Weights of a small audio-text matching model.
Model: 16.2M parameters, waveform 16khz input, encoder activation gelu, encoder moe expert_choice, encoder width 160, fusion encoder norm rmsnorm, fusion encoder moe soft.
Rows from expert 25 of block 3 of the audio encoder, named by matrix and row number. Rows with one number belong to one neuron. Each number is 128 + 24 x the weight over its row's rms, rounded and kept within 0 to 255. All counts start at 0. Numbers have three digits each. After the name is the row's rms in percent of the matrix's.
# up: expert up (encoder.blocks.3.mlp.up, 32x80x160), inputs 0-159
# down: expert down (encoder.blocks.3.mlp.down, 32x160x80, transposed), outputs 0-159
up.55 103:104124154120102131119110107123136133101121136116103122138103147120127123080110142121075099122079102126087129083134112095109148126120098090089088138104108121153106128090137152146101153137092133134114106144132108126144119080105093142104130138119149168098112114130088138088153097141095139095114110139064100125146112116147090088141101095089155104128100113153127081142118110104072098139122117127113117096096122120146093121133111084124122122107159109075088100127149112124131137095099112
down.55 119:139141157153113148143131137127044112136145128215146126071139149115130139154138127133151138144156118110142143138144120150114150119148098163137133128114136108134137148145153113185179115133100120196136143164105134116116134154158139140137142124128106110175122092122170152144123127125164141119131122118145148126149146104124176146129130167135159120140155122072109149171148118104151127150131127125118138151137078210122143093142112124124124144102112117160101104130119146135150146154162117
up.56 049:100124160103101110140111110133097112105114132158131098101104151129133119088108145104104109110102104092098144099131110141117149127120071122072111135099113099144101127115140116151129127153072137155115081148096100128124129116135096149106129139110141146129088077091111148102137126148133142101108114142057111107153142091147127093128084122102175103110118125126119107143137114094074102142109143120126109109105072157135119075127122082126119117095138108099083091108148139110126130110119110
down.56 042:125137147152117145129119133141026115115145129215139122067128140112131129165139127123150124143163118099138131124131121151113139125146110147135123130131123112155129140128153117174173120141105119185125153162091132115105123160147124134118136134122093107169124095130168157129135113122163112112113121122151148116133137098137174135105132162128143127146150112070110151149139118106167120149127114117117133146119058207126135093135112120115121138106113115176094107118126146130154139147153114
up.57 109:104121153124100136115109107121140138101120139112096128143102147119124122086105145120078097121085102133087127085134106092111148126118101091092086142105105123149106127088139158139098155136094133129113114149136105123142113081101094141103131140116153164096115116135088134089157089136091137097113106137070099126144109118146089093141106093091151102135099110154121083136115105102080097137117108128108115098093128116149091125133105089120123120104161106079092101129150109124129138097099108
down.57 114:144147157154112149140134141117046104143147125213147121071144148112130139154140125133149147147151111104138138144145119146121147115151102163137127124117142114128140147144149115173178114125099121192143138160098135111109142149157144134145142118128106117173114086114169157140115124133163139118138120111143151134149140102118175150124122167130156118133154117073109152160145117106148124154131126127117140151145072208114142084144111120132120145106112117157104106133113146137151142154161123
up.58 109:104120153125100138114108106121141139100119141110093130144102147119123122088102146120080095119087102135087126086134103092113149125116102094092087143105104123146106128088141159136098155136094133127112117150137103121141110082101093141103132140115155163096116117135089133091159086135090138098112104137072098125144108119146089095141108094091151100138100109153118085133115104102083097136115104129107114099092129115150091126133102091117123119103161105082094101129150107123128138099100107
down.58 112:144149156153113148138135141114047101145147123212147119071145148111130139152140124133147150147149108102135136146144119142125145114152105164136124123119144117125141145144145116169179113122099122191145135157095135109106145145157146132147141115128107120174112084110170157139112123135163137117140119108141152138148137102115176151121119167127153117130155116072110152156142117108145123155131127127117140153148071207111142081144111120135119144108113118154106108133111145137150140155162126
up.59 085:101127156111105116135111110130111120104122131149124110110104150125136120076115139108082105121079103105088142086133112116109146123123086098079095132104110107152103129107140136165117135146081132157117089144110108123141125095124095145101127136117142159113101096111099145093144107146119136094110111142055104113148131101148108083133092108091165105115109116140121085159126112100066098140121127119122115099101095150141104097129116079123122120103148104079082097121147129119132135097105112
down.59 090:132137155149115143140124134139037116124144127215144126069133148117129136154137127127151130141159121106142143131140122156110149124146097156134132132116129105144132148140158114188178117143102121193129147164101131119116127160156130144126141131123102106173124092126169153138132124122164132117120123124146145116146148100133174139123132165134157123144153122072112147169149120103154126149128125119120136147127068209127141093140115121116123142101112117164098104123127147130150146150158112
up.60 100:119102136160112159114125109111127154111126169108086185146105150133138128127082148126095089141104110153105121111139093111137152099111120116112096133128105126124114145102156163107116143125118111102112167166135089091118071096111106126134139120109181138113157128142110124115177066096100119113130098104089091123134115131115106113124161111099136102176118091132085108106117101115117102126140061123099119123096126109147100135126075118092130120113162102116121123176122105134139127124120101
down.60 089:142155126137119133115136139087063087163129102169131099095146126109116122123127129129112172142107087090106112155126116102154113109138141141117094111146160153118135120135113143124164121102120135147155106123090125099080172104143148100163118102122124158160087095099160142118088105161141108104152108082112148169123104122101158150095093155097119112100161099076124139118112116131114101138123126111121124165163080163084116082126115118168099124137139127112120127132104122131132112164159146
up.61 108:104121154122101136115108106121140137099119139110096126143101147118124123084105145121079096120084101132087126085134107093110149126117100093091088141103105123150106128088139157140099155136093134129112112147136105124142115081102093142103132139116153166097113118134088135090156091138092139097113107137070098126146109118146090092142104094090153101133100111153124083137117107103079097138118111129110115098093127115148092126134107089121122121105160108079092101128150109124129138098099110
down.61 117:142145157153112148141134139120047107142146126213148122071142148112130139154139125134149145145153114107139140143145120145120148116149101166137130125115140113127139147146148113176180113128099121194141138160101134113111140148159143136143142119129106116176117088116171154144116127130165141119136121112143150132149141104119177149126124168132156119134156120071109151163145118106147126152131128127117139153144076209116144088143111123130122144105112118157104105132115146136149143157163122
up.62 108:104116152129099141114108106120140142100117146110089136146100149119124122093097148119084093119090102137088125089136098095116151122113102097093087144107102122142105130089144161130099154136094131123110122155137098116138104085102093141104134139112159159098118116135090132093163081130091136100112101134074096124144108118145091097139113096091150098144101106150111088128116102101089096135113097129104112102090128113152092126132096095112123117102161102087097102131148106122128138103102105
down.62 106:145151151151114145134135141109046096149146119209146114071147145110128136149140123132141155147143103098131132149142118135131140112152111163133119120123148123122141141144140119160180112118101125187148130151092134106098151138157147127150137112127108127174107082106170158137106120140163131114142116102136152144144131103112176152115114167122147115124158112070111152148136116112140119155131127124117139156152068204105138077142111118141115142113117119149108110134108142136149134158163130
up.63 102:107110148140101148113113106117136146101118156109086151146100151122128124103088151119087089124094102142091124094138092099123153114110106103095088143112100122136106135092150163121103151134098126115109136161136091107130091088104095139112136134109168151102128118137095129099170073117092131103116096126076093122142110121137096102134128100092147096156106099145100094119116099103097095131117082127100111109089126111152093128130086101103125116102162099095103106143141105124130135109108101
down.63 095:144154142146116140127135141101047090154142111200141108075147139108124130141139123130131162147131095092121125152135117123141130111150123157128108116132153134120139133140130128147178113111107129176152121140087132101088159125154148116155130107125112138172099082101170156130099112148158120109146113094127152154136122106107173152105106165112136114114161105067116149136126117119131112152129125119119135162157066196096130074137112117152109136122124121136112116134106135135145125163164137
up.64 105:105124153122102133118111108122138135102122137115100124139104146120127122082109143120075099123080103129086129084133110093109147126121100089090086139105108122152107127089138155144099154137093132134115109146134108125144117080103094141103130138119150167096114115132087136087154094139094137096114109139065100126144111117146088090141104093090152104130099112154124081140116108103074098137120112127111117096095125120147092122133109085122123122106160108076089101128150112125131137095098111
down.64 116:141144158154112149142133139123044108138146127214146123070141149114130139155138127133151142145154115107140141140145120150116149117150099162137130127115138110132139148143152114180178115129099120194140141163101134114114138153157141137140143121128106113173118089119168155141119125129163141118134121116145150129149143103122175147126126166132158119137153120074109151166148118105150126152131126126117139149141073209119143089143111121127122144103112117160102105131117146136150145152160119
up.65 104:117131170114111112107109107117185123105137121108102125153119152129127134093125125126123117129109118122112113094141110120095152122140102086127096126099117137126122144082137140153071163128101127126125103135140131128182125125084113141111148133125135163077117126108068153078139110148088169125114119140114108124157105118139081104168110081118159105112079124190126094154149121121108120156118131167112135072113152111137095122150117087134130140113126118087124118140146116125141156073078150
down.65 083:135138142117140118122105135169143132125139117149151129109137130135133133160157109158175123106195163126159116124126140162109148152142122174157162151119132129088138129152140102141148123141135130138123149130145154143185121173154136134118141158129078093168145157115163131150134150111174157172099147135176150103134137114146184141164148170173129144150143157120143154145148151136164161148120136196130145131123163148135166154151152147114135143125090140173156135104150158124126135141151159
up.66 106:104115151131099142113109106120139143100117148109088139146100149119124122096095149119085092119091102138088124090136096096118151120112103099093087144107101121141105131090146161128100153135094130121110125156137097114136101086102094141105134139111161157099120116136092131095165079127091135101112099133074096123144109119144093098138116097091150097147103104149108089126116101101090096134114094129103111104089128113152092127132094096110124117101161101089099103133146105122128137105103104
down.66 103:145152149149114144133135141107046094151145117208145113072147144109127135147140122132139156147141101096128130150140118132133138112152114162132116119125149126121140139143137121157180112116103126185149128148090133104096153134156148124152135111127109129174105082104171157135105118142162129113143116100134152146142129103111175152112112167120145115121159110069112151146134116113138117154131126123118138158153068202103137076141111118144113141115118119146109112134107140136148132160164132
up.67 103:105125153120103131119111108123136133102122136117103122137104147120127123081111142120075100123078103127086130083133112094108147126121099089089087138105109122153107127089137153147101153137092133135115107144132108126144119080104094141104130138119149168097113115131087138087152096141095138095115110139063100125145112116146089088141102094089153105128100113153126080142117109104072098138122115127113118095096123121146092121133111084124123123107159109074088101128149113125131137094098112
down.67 118:139141158153113148143131138127043112136145127215146125071139148115130139154138127132151139144155117109141143138144121150114150118148098162137132128114136108134137148145153113184179115133100120196137142164104134116116135154158139140137142124128105111174120091122169153143122127126164141119131122118145149126149145103124175146128128167134159120139154122072109150169148118104151127150131127124118138150138076210121143092142112123125124144102112117160101104130119146135150146153161117
up.68 105:105113150134099144114110106119138144100117151109087143146100150120126123098092150118086091121092102139089124091137094097120152118111104100093088144109100121139105132090147162126101152135095129119110128158136095112134097086103094141107135137110164155100122117136093130096166077124091134102113098131075095123143109119142094099137119098091149096150104102148105091124116100101092095133114090129102111106089127112152093127131092098108124116101162100091100104136145105122129137106105102
down.68 100:145153147148115143131135141105046093152144115205144111072147142109126133145140123131136158147137099095126129151139118129136135111152117161131113118128151128120140137142135123154180112115104126182150126146089133103093155131156148121153133109127110132173103081103171157133103116144161126112144115098131152149140127104109175152110110166117142115119160108068113151142131116115136115153130126121118137159154067200100135075140112118146112139117120120143110113134107139135147130161164134
up.69 056:100124158105101112140111110133099115104116132155129101102103151128134118085109144103096107112095103096094145095131110134116147126120075115073106136100111100148101126113140123152126129152074135155115083147099101126127127108132095148104128140111142148125092082097107146100140120146129138098109113143053110107151140093148121091128086118098172103113115122129120100144132113095071100141112136118124110106102077155138114081126120081124120117097143106093081092111149136113127131106115108
down.69 051:128139152153117146131121134140029114118147129214140123067130145113130132163139127124151126146162118099139132125135121154112143124148105149135123130126125111151131144131156117174174120140104120186127152164092132115108125162149126137121139133122096108170123094127168160129134115124164117113116122124150148116138138097136174137110131162128148126144150114071110150151143118105165122153128116120117136145121060207126136092139112119117122141104112115173096107122126146130156141147154116
up.70 100:105126153119103129121112109124133131103123135121106120134104147121129122079113141119074101124076104123086132083133113096108146125122097088088088137105109120154107127091137151150102151138091132139116104143129110126145121080107094142103129137120147169098112112128088139087151099142098137095115111140061101124145115114147090086140101095089154105125100113153126079145117110104069099139123117125115118094097119125146093118133112081124123123108158109074087101127149115125132136093098113
down.70 116:138140157152113147143130137129042113133145128215146126070138149116130138154138128131152136143156118110142144136144121152112150120147097161137133129114134107137136148144155114187179115135100120196135144165104134117117133156157137141134142125127105109174122092124169153142125126125164140119129123120146148124149147103126175144128130166135159121141154122073110149172149119103151127150130126123118138149135075210124143094142112123122124144102112117161100104129121146134150147152161116
up.71 108:105122153123101135116109107121139137101121138113097126142103147120125122085106144120077098121083103131087127085134107092111148126119101091091087141105106122150107127088139157140099154136093133131114113147136106124143115080102094141103131139117152165096115116134087135089156090137092137097114107138068099126144110118146088092141105093090151102133099111154122082137115107103078097137118109128109116097094127117148091124133106087121123121105161107078091101129150110124130137096098109
down.71 115:143146158154112149140134140119045105141146126213147122071143148113130139154139126133150145146152113105139139143145120147119148115150101163137128125116141113129140147144150114176178114127099121193142139161099135112111141151157143135143142119128106115174116087116168156141116125131164140118137120113143151132149141103119175149125124166131157118134154118073109152162146117106149125153131126127117140150144072208116142086144111121130121144105112117158103106132114146137151143153161122
up.72 102:122102133162116160115128111111125155113128169109088190146108149136140128132083146128097090144107112154109121114139094113141151096112124119117098130131106127121117146105156162105119140122123108101114172165135090089116067099113109123137138117110182134115164129142114124118177065093102116115133100100094092124131117133111109116122167114101132104178121090129083112103116103118123105125145057122100121126099125109146102135125074122090130121116161103121124127182117105137141125127122101
down.72 090:141154123136120132112137139084069088164125101160130098101146123110115121120124131129110174141102086091104110157124116100155111109135145137115093111148162157119135119134111147120160124101124136140156105121093123099080174101140148098164116101121127160157085099101157138117087105162137106104154108081110147171121101127100154149094092152095116112099161099079126138115110116133111100134121126110121121164164085155082114086124116118170097122139141129108122129132104120131129111163157146
up.73 100:105126153120103129121112109124133132103124134122106121133104146122129122080112141118073101124077104124086132083133112096108146125123098087088087137106109120154107127091137152149102151138091131139117105144129110126144120080106094141103129138120148167098113112128087138087151097141098136095115111140061101124144115115147090087140102094090154105126100113153125079145117110104070099138122116125114118094097119125146093118132111081123123123107159108074087101128149115125132136092097112
down.73 115:139141158153113148142130138127042112134146128215146125070139149115130139154138128131152137144156117108141143136144121152113150119148097160137131128114135108137137148143155114186178115133100120195136143165102134116116134156157138140136142124127105110173121091123168154141124125127163140118130122119146148125149146103126174145127129165134159121139153121074109149170149118104152127151130125124118139148136073210122143091142112122124124144102112116161100104130120147135150147151160117
up.74 100:109107146145102151113115106116134148103119160108085159146100151124130125108086152120088089127095104145094123098138091101126153110110109106098089142115100122134107138093152163118106150133102123112109143163136089103128086089105097137116137132108172149104134120139098128102172070112094128105119096122077092122140111123132098104132135102093145097162108096142096097116116099104101096130121077126099111112090126111152094130129083104100126116103163099099106109150137105125132133112110100
down.74 092:144155139143117138124135141097048088156140109195138105077147136108123128137137124129126164146126093091118122152133117118144126110149127154126104114136154138119138130139126131142177114109109130171154117136086131100085162120152149113156127106125114143170096083099168154127096110151154117107147112092123151157133118108106170152102102163108132114111162103068118147132123117121128109150128125117119134163158068190093127074135113117155107133125127122131114119134105132134143122163164139